python train.py --encoder_arch="pvt" --model="image autoencoder" --dataset="drawn small creatures on textured ground" --train_examples=50862 --image_size=32 --crop_scale_min=1 --horizontal_flip=true --translate=0.12 --bottleneck="plain" --downsampling_factor=4 --encoder_norm="rmsnorm" --encoder_norm_position="pre" --encoder_activation="gelu" --encoder_mlp_ratio=2 --encoder_head_dim=64 --encoder_fused_qkv=false --encoder_qk_norm=false --encoder_parallel_block=false --encoder_inner_norm=false --encoder_patch_size=[2, 2] --encoder_depths=[6, 6] --encoder_widths=[48, 96] --loss="mse" --latent_channels=16 --decoder_norm="batchnorm" --decoder_activation="leaky_relu" --decoder_widths=[64, 128, 192] --decoder_blocks_per_level=1 --decoder_block="sep" --decoder_attention=false --decoder_upsampling="nearest_conv" --init="trunc_normal_002" --residual_init="none" --optimizer="soap" --beta2=0.95 --lr=0.0021 --beta1=0.95 --shampoo_beta=0.95 --eps=1e-08 --precondition_frequency=50 --max_precond_dim=1024 --one_sided=false --adamw_lr_other_params=0.001 --grad_clip=3.0 --ema_decay=0.99 --steps=14800 --batch_size=128 --epochs=37.2 --lr_schedule="constant" --warmup_steps=1480 --weight_decay=0.09 --adamw_weight_decay_other_params=0.01
Rows from block 0 of the decoder of a small image autoencoder, named by matrix and row number. Rows with one number belong to one channel. Each number is 128 + 24 x the weight over its row's rms, rounded and kept within 0 to 255. All counts start at 0.
After each channel's rows are labels from the 100 images, of 14976, where the channel reaches its highest value: "responds to" is what is common among them; "peak on" is the class under the peak. Only what is clearly more common there than usual is listed. The data: drawn small creatures on textured ground. In brackets: how many of the 100, against the usual share in percent.
# convs1: first pointwise conv (decoder.mid.0.convs.1.weight, 192x192x1x1), inputs 0-95
# convs3: second pointwise conv (decoder.mid.0.convs.3.weight, 192x192x1x1, transposed), outputs 0-95

convs1.128 [144 115 139 136 124 129 136  80 127 136  99 105 168 151 119 153  99 117  36 134 147 115 128 127 162 130 103 107  99 178 133 135 100 142 112 179  85 103 135  90 118  73 134 114 147  83 131 115 115 121 137  99 131 105 103 126 136 164 161 113 126 128 130 148 124 134 142 165 205 150 110 140 136 110  90 132 152 109  91  93 129 148  86  88 107 152 116  98 118 156  95 128 138 143 136  66]
convs3.128 [104 130 102 151 129 117 110 118 129 122 121 109  85 106 120 120 111 114 142 126 130 124 128  71 105  33 148 116 116 139 120 153 142 135 175 141 112 128 126  98 114 178 158 149 142 133  97 152 137 103 142 111 153 131 129 114 146 178  97 121 119 124 113 161  94 123 165 124 153 137 123 136 129 121  83 107 100  88 119 133 120 120 136 117 110 153 162 154 142 161 111 135 147 135 156 161]
responds to: green (99 vs 7.9); butterfly (26 vs 8.2)
peak on: body (54 vs 12.2)

convs1.168 [169 116 122 135 125 124 146 110 193 146  97 107  71 107 130 151 100 157 142 125 139 133 137 114 129 148 150 102 158 126 141 155 129 167 142 106 101 114 158  95 132 136 141 140 110 178 120 144 135 129 124 136 160 141 131 142 121  62 111 193 174 164 153 155 151 116 146 109 135 117 140 154 110 142 181 107 139 100 116 134 145 115 136 131 120 129 177 126 136 115 119 146 131 123 182 154]
convs3.168 [138 130 144 130 146 133 118 160 107 145 122 141 117 135 121 125 117 122 120 143 126 127 144 119  92 132 151 123 110  92 149 123 120 138 119 102 171 127 147 145 110 105 160 129 159 144 115 125 110  80 154 160 153 155 121 120 156 109 130 126 143 140 137 140  99 119 103 145 138 124 103 151 108 141 165 126 125  94 103 159 144 142 109 165 111 115 123 164 147 119  95  86 164 141 128 114]
responds to: white (42 vs 8.7)
peak on: body (55 vs 12.2)

convs1.96 [129 135  88 112 152  95 109 128 144 148 117 103 115 155  97 122 130 107 140 142 132  90 110 167 140 139 164 143 118 168 153 136 152 138 123 193 110 116 121 168 102 126 145 121 158  88 141 146 137 105 159 164 122  67 132 110 139 106 127 131 155 115 127 123 122 145 155 111 156 118 125 121 107 158 162 114 128 111 166 163 118 118 138 127 130 140 158 129 103  83 112 120 136 128 131  73]
convs3.96 [144 123 119 171 126 103 122 119 141 163 134  95 147 191 129 168  77  94  98 129 131 129 120 122 100  94 128 131 117 122 120 126 133 135 152 132 154 165 143 130 121 133 157 145 100 126 121  77  88 111 148 142  78 167 161 129 103 134 150  75 108 154 130 129 119 149 143  99 155 156 104 169 119 107 109 103 143 123 110 149  80 149 139 119 157 138 153 150 134  98 107 123 122 125 121 128]
responds to: yellow (65 vs 8.7); dragonfly (27 vs 8.1)
peak on: body (51 vs 12.2)

convs1.58 [150  91 139 110 116  92 181 134 138 151 136 135 101 141 130 192 111 120 106 132 136 116 130 138 142 152 102 143 102  72 139 189 145 132  97 137 187 117 109 116 144 131 134 127 134  95 108 109 128 142 140 108 152 131 120  96 145 108 143 163 116 115 134 163 141 129 138 134  47 107 125 138 137 100 102 155 121 138 158 152 156 147  99 123 133  98 102 168 162 118 141 146 135 102 129 142]
convs3.58 [111 160 120 164  99 154 135 190 132 130 133 104 124 112 138 154 129 130 143 152 133 131 136 124 135  48 111 105  79 144 108 131 135 105 151 118 255 141 124 106 156 145 119 139 137 141 115 121 127 115 123 150 167 117 114 123 121 162 122 134 142 126 109 137 124 119 105 138 169 135 130  79  90 134 135 136 138 133  94 144 131 115 106 106 143 136 154 133 104 127 163 100 144 129 144 137]
responds to: orange (68 vs 8.1); plain (39 vs 16.6)
peak on: body (98 vs 12.2)

convs1.68 [136 139 135 109  95 154 122 108 143 119 136 125 105  77 131 139 117 122 140 140 120 115 140 130 144 133 138 149 123 120  87 129 137 139 138  77  49 116  74 112 138 133 137  88 159  63 126 122  92 126 113  97 113 119 125 106 123 120 135 156 116  98 130 111 112 180 132 124 155  99 116 111 141 114  89 152 120 127  66 127 165 136 170 101  83 116 153 127 105 114 107 158 134 128 115 105]
convs3.68 [139  96 137 109 142 156 160 148  98 101 114 109 134 119 140 140  97 121 127 103 138 130 142 111  74 151 128  99 151 139 156 167 134  99 111 162 144 132 121 167 151 116 108  79 142 123 124 168  98 136 123 128 135 163 124 103 116 134 179 120 139 128 116 155 120 110 137 158 111 141 118 167 139 127 175 139 118 129 128 130 123 125 129 161 105 150 117 135 130 138 175 163 149 127 122 138]
responds to: white (40 vs 8.7)
peak on: body (36 vs 12.2)

convs1.74 [125 125 125 120 102 121 128 119  86 111 119 121 129 118 139 133 133 132  68 134 123 143 120 129 125   1 104 140 125 107 126 115 138 117 127 157 137 115 135 110 130 119 163 128 135 128 128 153 157 136 139 120 162 142 138 124 155 128 158 134 153 128 128 131 138 127 143 140 212 138 119 131 128 116  98 118 127  96 132 126 101 109  88 133 126 173 128 123 125 111 123 169 116 158 153 104]
convs3.74 [145 119 126 119 103 142 132 112 113 136 118 109 111  99 142 122 111 140  88 138 140 102 105 144 128  42 118 166 130 159 121 127 154 133 139 125 158 137 133 143 116 125 106 121 123 102 153 117 127 131 146 110 147 129 114 122 148 119 158 167 133 129 135 115 144 124 130 140 133 128 108 122 134 111 123 112 130 132 155 126 153 135 122 107 118 165 121 143 136 136 160 136 122 148 123 218]
responds to: green (59 vs 7.9); plain (53 vs 16.6); purple (41 vs 8.5)
peak on: body (92 vs 12.2)

convs1.23 [129 107 137 142 143 117  96  98 132 137 142  94 145 130 126 143 119 162 121 154 116 107 123 165  67 116 146 160 118 106 160 147 120 100 140 169 136 147 150 135 133  97 160 126 133 157 124 132 174 113 131 158 102 118 135 133 153 138 117 130 109 180 131 166 119 139 106 166 105 110 151 135 136 120  95 131 137 119 143 149 251 171  98 135 128  55  94 107 117 115  75 171 103 139 102 140]
convs3.23 [154 130 110 118 125 130 111 141 150  96 131 142 148 134 121 115 163 127  69 104 130 136 142  99 171 123 119  91 166 150 146 148 142 141 107 133 191  97 148 172 133 110 134 121 139  95 129  85 109 153 130 180  90 129 131 123 126 140 147 127 140 121 122 117 134 149 113 131  87 145 118 166  81 171 180 114 135 129 111 108 131 128 178 130 133 141 143 117  98 146 140 139 140 109 129 110]
responds to: green (80 vs 7.9); butterfly (34 vs 8.2)
peak on: body (84 vs 12.2)

convs1.3 [132 152 124 119 131 106 118 120  97 138 129 105 120 149 116  81 112 120 125 120 142 171 128 132 128 168 131 108 113 143 170 170  88 140 122 113  58  68 168 173 101 154 127 138 111 162 126 102 136 130 135 105 119 113  85 130  93 143  82 110 119 117 146 145 128 203  97 104  84 134 138 113 145 116  86 148 172 136 111 114 111 107 118 116 125 120 153  93 114 134 119 131 142 133 107  86]
convs3.3 [166 114  98 142 126 117 118  71 123 171 157 125 128  96 145 156 150 140 133 127 126 146 121 127 140 141 102 155 128 112 145 117 128 115 132 125 164 103 112 105 143  93 148 135 126 144 128 129 138 154 131 111 133 138 143 130 120 133 156 125 109 137 114 121 176  97 145 132 165 131 183  80 131 109 110  96 126 131 116 113 128  90 138  94 100  82 142 107 156 169 112 136  85 129  98 115]
responds to: white (34 vs 8.7)
peak on: body (45 vs 12.2)

convs1.115 [170 133  30 129 142 130 147 109 101 145 144 117 101 107  99 130  43 101 161 100 133 254 105 130 102 121 169 132 106  99 162 122 127 129 136 104 147 146 142 137 110 138 153 115 118 125 117 140 124  90 146 151 114 130 109 156 123 147 122 132 139 142 126 115 147 114 149 142  97 151 135  86 143 125 114 140 118 126 135 147 178  92  58 129 146 124 116 133 107  97 133 125 139 148 108 147]
convs3.115 [187 117 143 152 197 120 125 122 121 129 100 114 134 121 105 136 139  89  93 125 148 127 127 131 121 136 122 130 143 154 144 126 144 158 119 107 112 108 119 133 110 112 113 122 152 142 130 109 125  36   0 124 127 147 114 133 132 115 122 123 126 117 135 109 168 128  92 120 109 129 122 116 166 136 165 116 139 118 121 138 128  87 128 136 161 151 114 109 142 152 202 141 122 165 144 145]
responds to: black (56 vs 8.1)
peak on: body (58 vs 12.2)

convs1.162 [119 141  74 169 130 112 121  82 112 133 124 111 145 157 139  80 136 104 103 131 132 143 126 157 122 153 164 125 119 136 155 116 176 137  78 188 115 142 151 105 120 145 133 145 109 123 118 151 127 136 165 147 133 136 143  96 148 128 127 120  93 124 132 164 169 139 109 184 153 110 140 147 150 151 113 129 110 135 129 140 112 129 129 188 123 100 150 127 104 124 123 140 102 159  81 113]
convs3.162 [ 84 126 139 117 139 122 140 110 135 103  83 115 109 134  99 104 116 121 107  97 142 121 145 115 101 134 134 128 122 161  96 127 158 110 149 159  54 140 118  99 142 150 143 127 161 138 101 146  95 118 190 135 139  95 141 114 139 137 124 106 132 138 107  91 147 110 147  95 129 131 126 152 122 126 159 132 156 174 106 151 140 145 114 150 136 103 112 118 112 160 133 154 145 131 149 132]
responds to: purple (44 vs 8.5)
peak on: body (49 vs 12.2)

convs1.19 [147  86 143 145 134 154 131 114 145 136 118 140 131  33 128  97  99 116  90 152 166  84 109 140 137 138 117 123 124 185 116  98 163 143 121 148  98 181 127 110 135 116 148 122 129 107 114  97 155 129 135  87 121  99 136 148  91 118 141 126 127 125 178 104 139 129 112  65 103 136  92 111 151  88 152 131 133 148 117 107 125 141 149 140  85 119 143 141 134  81 165 143 110 105 114  51]
convs3.19 [148 161 117 101 145 129 143 135 181 139 109 123 123  86 132 112 124  98 118 139  69 140 122 166 162 137 162 122 113  85  94 143 146 131 131 129 116 139 104 125 127  80 144  90 142 106 113 163 117 143 112 144 125 104 136 118 139 167 138 153 139 122 135 135 116 110 136 182 156 129 157 161 155 132  98 109 102 135 105  78 178 122 151 149  97 125 132 130 103 161  86 153 101  96 145  76]
responds to: red (50 vs 8.3); plain (42 vs 16.6); starfish (28 vs 8.9)
peak on: body (73 vs 12.2)

convs1.125 [142 191 148 167 133 114  89 139 156 141 120  80 130 126 116  40 130  99 172 132 167 121 115 140 134 164 139 136 124 121 169 136 148 143  95 164  97 124  87 112 110 145 109 130 116 107 137 157 156 122 112 171 120 156 136 136 134 133 165 104 103 146 120 130 120 122 122  93 183 137 102 128 117 105 114 154 130 161 121 161 108 133 131 106 132 131 140 102  75 141 128 104 121 114 143 114]
convs3.125 [118  95 114 140 152 132 124 128 135 123 145 113 124 111 138 103 137 140 136  98 147 101 120 100 113  68 154 141 160 134 115 134 107 143 184 127  32 199 116 130 119 140 135 132 131 142 147 133 124 139 138 108 142  97  99 113 159 142 128 147 142 135 131 118 134 133 116 103 116 118 103 174 161 133 107 134 145 128 115  96 135 112 119 133 126  99 155 124 113 124 117 105 114 130 122 119]
responds to: red (75 vs 8.3); starfish (29 vs 8.9); teal (25 vs 7.9)
peak on: body (45 vs 12.2)

convs1.129 [139 161 125 126 113 105 139 137 153 116 147 115 111 144  88 130 141 122 122 156 135 121  96 160 144 118 145 108 161  99 155 148  94 112 142 132 120 134  63 130 159 172 159 105  97 141 103 113 125 119 158  94 162 150 108  78 167 157 110 162 133 138  92 111 124 120 133 132 119 135 144 121 167 137  67  88 156 114 139 175  91 166 122 102 129 114 105 147 152 129 163 139 105 136 162 149]
convs3.129 [ 85 156 147  92  91  98 118 120 150 107 112 132 182 145 124 117 127 150 130 149 129 112 134 124  98 153 129 131  88 138 110 131 105 143 101 147 103 136 125 132 133 126 123 110 129 122 156 130 127 154 113  66 104 154 110 135 124 106 130 142 107 158 126 117 172 153  86  61 157 130 118 127  84 139 101 111 168 114 150 137 131 124 135 136 115  93 124 109 140  99 126 185 121  50 138  75]
responds to: green (54 vs 7.9)
peak on: body (57 vs 12.2)

convs1.79 [134 123 161 149 127 120 115 158  97 151 117 142  90 124 119 134 100 139 110 115 140 118 134 136 139 166 115 129 144 128 130 133 123 132 131 164 111 128 162 124 145 127 148 137 138 122 120 137 183 137 174 154 102 114 136 116 158 132 122 125 118 110 128 106 108 122 151  57 146 124 170 111 131 132 167  91  97 119 160 150 102  99  66 141 119 106 112  98 103 143 119 132  96 118 127  36]
convs3.79 [102  86 100 106 126 117 137 132 121 149 150 170 130 138 156 116 126 149 147 171 101 131 138 185 153 185 133 113 153  85 155  98 123  99  91 173 110  96 135 149 105 151 136 144  98 106 137 146 139 173 149 167  97 130 120  92 114  78 123 144 117 131 112  90 115 112 151 155 107 134  99 131 110 131  98 155 129  81 100 121 151 149 105 167 127 116 118 139 131 115 124 140 116 117 115 103]
responds to: blue (40 vs 8.3); snake (38 vs 8.3); purple (36 vs 8.5)
peak on: body (33 vs 12.2)

convs1.60 [128 139  96 149 131 118 112 109 183 164 108  80  65 156 123  77 102 121 117 142 144 118 101 128 121 127 180 124 138 126 113 175 125 117 121 127  96 134 149 141 130 141 128 125 105 100 146 154 156 156 179 171 151 137 106  77 117  92 105 154 160 144 113 122 101 121 100 132 159 165 134 144 114 138  91 173 110 130 151 173  87 137 155  92 129 109 118 127 144 140 134 121 111 153 134 120]
convs3.60 [ 95 137 154 111 178 127 149  98 154 113  96 128 103  92 114 116 120 123 156 163 115 132 150 126  96 157 134  98 157 156 142 148 161 129 108 171 116 135 121  94 143 161 125  79 128 138 127 148 146 113 117 115 143 173 122 101 101 115 115 130 123 112  96 117 153 104  79 123 104  68 101 146 137 132 148 115 135 108 137 115 122  94 169 164 120  90 156 161 124  98 127  95 148 114 124 134]
responds to: purple (46 vs 8.5); black (29 vs 8.1)
peak on: body (72 vs 12.2)

convs1.169 [102 126 134  76 111 122 132 145 146  68 144 118 121 133 134 155 152 129 128 115 114  79 128 104 119 115 100 161 146 129  93 160 139 157 136 122 127 130 129 135  84 112 152 143 146 179 143 143  59 168 106 159 111 138 107 126 151 158 155 126 134 141  92 154 136 134 154 106 144 136 124  69  96 169 174 132 113 117 141 125 115 131 182 156 118 141 132 122 160 138 152 144 145 171 102  99]
convs3.169 [123 148 137  97 150 121 122 112 156  80 130 135 126 117 106  91 138 102 140 101 119 112  99 165 107 137  75 117 126 164  90  88 137 112  99 147 117 116  93 122 107 126 123 125 126 109 130 125 155  89 121 162 120 133 132 113 165 141 137  99 136 130 130 140 116 103 138 126 104  95 120 116  83 117 140 108 126  95 157 126 127 167  72 119 102  78 105 125  93 116  90  83 126 141 132 101]
responds to: yellow (27 vs 8.7); pink (26 vs 8.3)
peak on: body (57 vs 12.2)

convs1.38 [169 137 187 159 134 145 114 156 129 138 152 115 151 167 118 120 191 117 124 123 136 130 122 121 166 140 137 148 145 153 106 109 108 114 134 170  94  84 127 125 175 102 139 105 154 118 112 113 163 147 156 107 125  99 130 101 109 111 113 105 160  79 168 110 103 138 120 130 154 133 159 102 189 149 109  95 170 115 118 137  90 153  91 114 130 116 145 128 126 172 130 171 146 113 138 112]
convs3.38 [141 128 134 120 119 120 129 177 174 122 112 134 133 111 140 135 123 106 131 123 161 125 178 136  70  88  90 107  84 150 157 100 106 107 127 182 171 161 158 121 142 110 132 138 150 113 124 103 156 126 132 148 155 138  91 130 104 146 136  89  74 152 149 148 121 129 186 113 119 131 117 138  96 120 110 165 133 161 131 145 140 120 103  93 116 126 134 130 149 190  98 116 134 135 153 116]
responds to: plain (61 vs 16.6); blue (41 vs 8.3); purple (31 vs 8.5)
peak on: body (68 vs 12.2)

convs1.39 [125 121 142 156 122 108 153 124 150 153 118 149 117 137 123 145 156 126 105 129 152 142 127 175 170 100  94 117 108  80 147 114  61 150 135 130 142 140 114 110 156  95 171 130 137 129 142 116 135 138  74 151 118 131 161 132 161 172 162 137 147 110 143  68 165 141 108  91 121 137  97 133 115 110 132 126 128 120 142 139 146  92 115 141 138 207 157 105  85 120 130  99 120 125 144 142]
convs3.39 [117 142 137 147 133 146 120 132 132 139 122 100 143 100 138 136 137 129  73 105 122 135 128 142 132 114 116 110 120 117 120 138 149 113 150 131 255 113 105 113 134  97 128 119 131 111 127 133 126  89 123 139 136 123 152 128 161 174 127 135 141 106 116 145 121 135 138 105 156 113 145  74 103 154 115  96 128 136 119 166 153 145 160 148 136 136 134 138 125 144 140  95 108 148 160  99]
responds to: orange (61 vs 8.1); plain (36 vs 16.6); teal (25 vs 7.9)
peak on: body (39 vs 12.2)

convs1.50 [132 162 138 140 142 153  67  95 139 125 134 114 149 138 123 113 112 128 108 108 113  92 133 131 110 137  83 148  60 155 153 130 145  95 138 182 111 105 131 139 118 170 141 137 118 130 103 119 121 133 143 143 122 172 156 153 146 109 131 126 110 144 133 166 137 132 139 150  92 123 136 137 112 162 108 126  95 153 154 147 126 104 121 113 122 134 140 211 133 141 127 125 154 121 115 101]
convs3.50 [132 149 126 149 157 135 127 180 134 133 146  99 132 148 122 145 128 162 139 142 121 138 130 129 158 108 134 128 116 137 113 135 141 109 134 137 196 193 128 139 116  68 127 139 115 133 137 111 127 156 133 162 125 114 111 132 136 133 140 144 127 162 146 127 144 148 157 111  83 125  99 147 140 155 173 117 135 116 142 121 133 146 135 154 126 125 144 115 132 123 114 130 118 108 107 115]
responds to: blue (52 vs 8.3); yellow (43 vs 8.7); plain (42 vs 16.6)
peak on: body (54 vs 12.2)

convs1.170 [160 104  64 100 117  85 143 119 121 137 125 134 144 130  49 123 103 114 105 113 160 255 102 116 116 114 209 112 145 100 162 117 141 141 142 115 133 138 119 147 133 153 151 134 134 115 134 121  83 106  98 128 127 119 121 165 143 162 133 129 108 127 134 126 126 138 168 115 125 109 105 122  97 119 148 124 120 168 127 139 152 102 130 120 153 101 121 126 144  88 132 101 140 136 106 126]
convs3.170 [105 165 137 164 118 130 123 157 139 148 115  87 139 161 146 150 118 135 103 153 134 179 127 140 134 146 135 125 149 136  68 107 141 189 110 130 101 133 135 102 140  98 122 127 137 160 136 128 114  53  33 143 124 134 137  99 132 121 134 130  95 108 115 146 144 124  95 134  67  95 138 113  89 130 138 134 135  76 110 125 114 128 139 126 104 162 136 114 133 187 133  99 148 105 111 121]
responds to: black (48 vs 8.1)
peak on: body (44 vs 12.2)

convs1.64 [ 92 137 112 118 117 135 118 141 110 131 118 105 131  98 120 195 134 105 124 130 122 145 136  71 163  91 149 130 165 116 142 101 121 129 149  74 115 121 124 116 149 150 124 175 137 111 150 128 145 173  94 147 110 130  94 124 130 145 137 141 123 108  94 108 132 118 122 102 168 142 155 150 124 116 190 126 111  96 127 132 126  81 154 119 165 162 109 121 184 131 106 108 130 133 155 100]
convs3.64 [116 121 157 110 119 157 158 110 151 132 120 111 152 114 120 151 141 114  99 115 113 131 140 138 127 145 123 184 143  91 124 131 121 136 120 145  98 159 104 123 109 172 126 133 124 162 115 129 137  56 157 166  84 144  95 114 127 136 138 127 114 132 132 135 130 133 198 153 129 112 109 160 113 161 162 136 141  91 163 157 101 177 154  93 136 111 169 122 103 127 134 144 131 114 136 126]
responds to: white (42 vs 8.7); black (29 vs 8.1)
peak on: body (64 vs 12.2)

convs1.1 [127 149 157 152 114 142  85 140 159 140 133 137 143  84 152 168 146 130 125 107 120 143 107 139 139  87 104 163 127  72  99 103 117 137 127 123 142  73 130 121 126  96 118 141 119 154 103 162 151 126 130  74 135  80 142 151 134 159 107 142 160  92 113 154 114 152 105  77 116 120 132 134  53 126 194  60  92 154 188 102 148 133 136 129 132 133 146 127 121 118 115 137 115 119 128  84]
convs3.1 [112 148  93 113 152 133 130 128 166  97 141 146 133  86 162 112 124 154 181 145 105 104 149 120 116 116 126 135  96 116 175 129 127 129 132 130  98  69 180 140  86  94 110 128 142 138 150 121 139 108 116 145 132 108 149 112 141 124 131 133 146  85 160  86 124 142 116 203 155 132 108 123  88 150 126 115 120 155  99 132 112 102 110 127 146 136 169 131 137 130 135 129 107 133 120 129]
responds to: yellow (35 vs 8.7)
peak on: body (40 vs 12.2)

convs1.118 [143  89 140 131 154 131 173  85 158 143 108 140 120 130 129 160 130 137 183 107 106  91 135 112 114 123 139 121 132  87 134 147 127 131 147 142  90 134 127 124 177 203 129 130 132 118 144  87 104 153 119 136 117 154  92 141  99 132 119 147 104 151  89 148 179 127 120 121  52 118  94 119 121 130 137 113 134 157 127  97 129 109 113 103 120 120 138 141 130 126 109 107 128 162 148 161]
convs3.118 [130 157 140 102 119 121 146 138 107 134 114 148 140 121  96 133 107 155 140 130 117 119 153 154 173 164 136 133 151  90 103 119 122 131 109 163 124 157 141 115 135  82 135 179 118 156 151 125 129 186 136 181 132 128 133 120 124  69 137 147 133 141 127  90 118 109 137 160  80 109 101 123 122 127 139 135  91 112 142 126 126 134 112 127 119 134 130 139 170 132 148 149 120 163 122 119]
responds to: orange (49 vs 8.1); blue (33 vs 8.3)
peak on: body (32 vs 12.2)

convs1.178 [124 128 124 129  91 104 134 158 149 149 116 146 107 166 131 148 113 134 102 156 105 119 123 119 135 115 146 107 100 109  95 180 131 111 104  81 139 149 165 106 149 121 104  87 102 183 118 149 154 115 172 151 107 165  87 122 127 138 111 153 158 160 153 123 134 125 113 129 157 111 118 141 103  59 138 126 172 144 118 133 100 147 199 128 139 120 185 103 136 163 132 170 170 115 147  98]
convs3.178 [176 109 142 137 165 114 152 106 150 115 152 148 119 155  97 137 116 138 136 111 152 112 143 139 110 110 154  93 195 119 141 129 128 130 117 132  65 182 137 143 156 109 126 144 128 114 139 162  90 143 100 127 102 105 125 123 119  93  87 130 161 118 127 127 135 151 113 131 115 141 130 180 129 125  78 125 124 112  96 149 154  99  72 137 149 131 105 120 145 102 114 146 121 161 126 139]
responds to: white (90 vs 8.7); butterfly (35 vs 8.2)
peak on: body (95 vs 12.2)

convs1.37 [ 84 101 128 131 123 129 158 109 132 131 122 110  73 119 135 154 144 123 106 180  95  76 127 109 129 123 142 152 112 142 151 149  75 138 170 162 113 141 129 100 146 133 109 127 148 115 127 148 122 143 142 164  84 125 116 104 123 129  95 172 157  95 105 108 154 147 124 123 116 138 159 148  97 115 107 117 123 107 149 186  70 162 110 113  81 149 137 123 156 189 147 143 132 153 185 144]
convs3.37 [140 162 123 152 157 132  83  94 135 116 111 134  99  48  80 135 107 118 153 105 115 118 156 106 144  89 129 111 126  96 132 117 171 103 105 159 105  91 126 156 119 138 136 105 148 105 109 149 109 122  84  94 144 141 106 147  98 157 116 143 126 117 124 127 126 127  97 145  61  88 135 102 110 119 130 125 139 123 138  85 161  89 131 109  98 124 115 143 117  92 109 102 127 101 122  98]
responds to: plain (42 vs 16.6); red (31 vs 8.3)
peak on: body (77 vs 12.2)

convs1.188 [145 122 146 130 110 145 167 102 135 115 145 151 115 135 133 140  76  78 185 118 122 107 143 120 134 162 140 126 110  78 105 149 103 100 136 159 100  98 115 127 117 184 144 117  95 128  93  96 105 130 113 174 119 126 164 126 127 147  88 167 124  97 138 143 139 139 112  83  68 124 119 137 116 113  79 131 124 203 131 138 133  98  99 107  71 119 129 130 107 149 106 122 113 141 130 103]
convs3.188 [131 137 118 134 153 156 148 130 134 121  88 144 146 157 100 151 106 116  84 103 140 132 102 150 152 142 121 106 202 117 155 139 145 181 115 133 149 162 126 159 162 147 108 160 126 154 111  85 100 140 129 149  92 142 117 133 142 102 144 131 119 154 120 121 127 139 117 163  99 113  78 161  93 152 126 167 134 102 109 136 106 116 138 119 151 112 103 139 167 121 120 131 113 140 134 108]
responds to: blue (55 vs 8.3); teal (36 vs 7.9); dragonfly (27 vs 8.1)
peak on: body (33 vs 12.2)

convs1.124 [144 157 178 120 118  86 106 119 166 134  95 116 126 139 118  60 124 100 132 162 138 113  96 131 132 111 153 112  94  90 101 143 122 118 158 153  86 104 130 123 175 131 146 123 119 154 151 141 100 153 139 107 126 112 128 136 152 124 127 113 101 117 117 125 139 119 158  82 165 122 165 123 156 117 132 121 120 193 135 128  85 124 154 139 123 101 146 125 108 119  90  66 146 135 124  89]
convs3.124 [ 99 147 120 163 126 156 152 140 156 115 105 113 104 144 130 121 135 102 136 159 127 145 147 154 105 158 149 145 133 115 109 120 113 132 125 121 101 138 140 156 132 117 116 136 101 139 138 173 137 135 179  88  90 135 169 153  97  83 137 132 136 123 125 149  95 115 142 146 122 133 101 176 101 127 122 115  95  79 179  97 140 169  51 128 148 111 113 112 121 111 120  96 116 103 141 146]
responds to: purple (72 vs 8.5)
peak on: body (32 vs 12.2)

convs1.77 [152 141 125 137 149 128 138  99 177 164 165 141 113 161 104 116 122 116  75 127  96 137 107 129 112 139 138 127 107 127 114 143 112 102 153 134 124 118 123 140 140 106 123 161 140 126 184 148 140 146 117 166 127  82 107 131 140 106 100 133 157 134 102 154 134 115 115 114 107 138 145 113 128 210 103 124 122  69 116 184 107 152 140 103 115 188 138 130 147 112 139 143 112 120 144  88]
convs3.77 [135 131 131  98 154 128 117 114 108 102 107 133 143  82 114 157 141 104 100 102 107 131 129 110 145 109 141  87 139  96 146 189 148 128  71 121  86 118 136 128 159 177 131 111 189 127 107 161 104 124 123 138 127 102 140  97  95 173 112 148 127 130 130 133 167 140 137 143 110 139 139 154 119 110 111 126 106 125 129 122 147 121 104 150 121  94 128 148  88 102 125 130 156 118 127 117]
responds to: red (79 vs 8.3); plain (41 vs 16.6)
peak on: body (90 vs 12.2)

convs1.127 [151 147 145 138 119 134 134  97 150 122 109  94 140  56 126 128 142 158 140 120 140 116 137  89  95 118 112 126 132 130 121 132 138 133 125 135 111 124 107 135 136  97 153 129 103 110 134  97 171 152  31  99 122 151 150 162 110 143 160 163  91 169 103 143 142 134 103 163 151 144 174 121 154 182 155 119 141 143 104 152 163 128  83 149 103 142 105 137 116  88 105 119 114 115 149 119]
convs3.127 [ 96 135 149 143 130 114  94 127 150 141 103 115 158 196 130 122 154 158  36 166 128 139 156 112  72 143 131 114 156 141  99 102 118 139 131 148 113 143 142 138 101 155 165 129 113 137 157 144 131 130 135 121  91 114 116 116 123 130 146 133 118 131  96 152 129 159 105 117  96 116 131 112 120 133 106 136 153 123 142 131 110 109 143 142 171 130 121 133 163  74 118  96 181 159 118 118]
responds to: white (37 vs 8.7)
peak on: body (34 vs 12.2)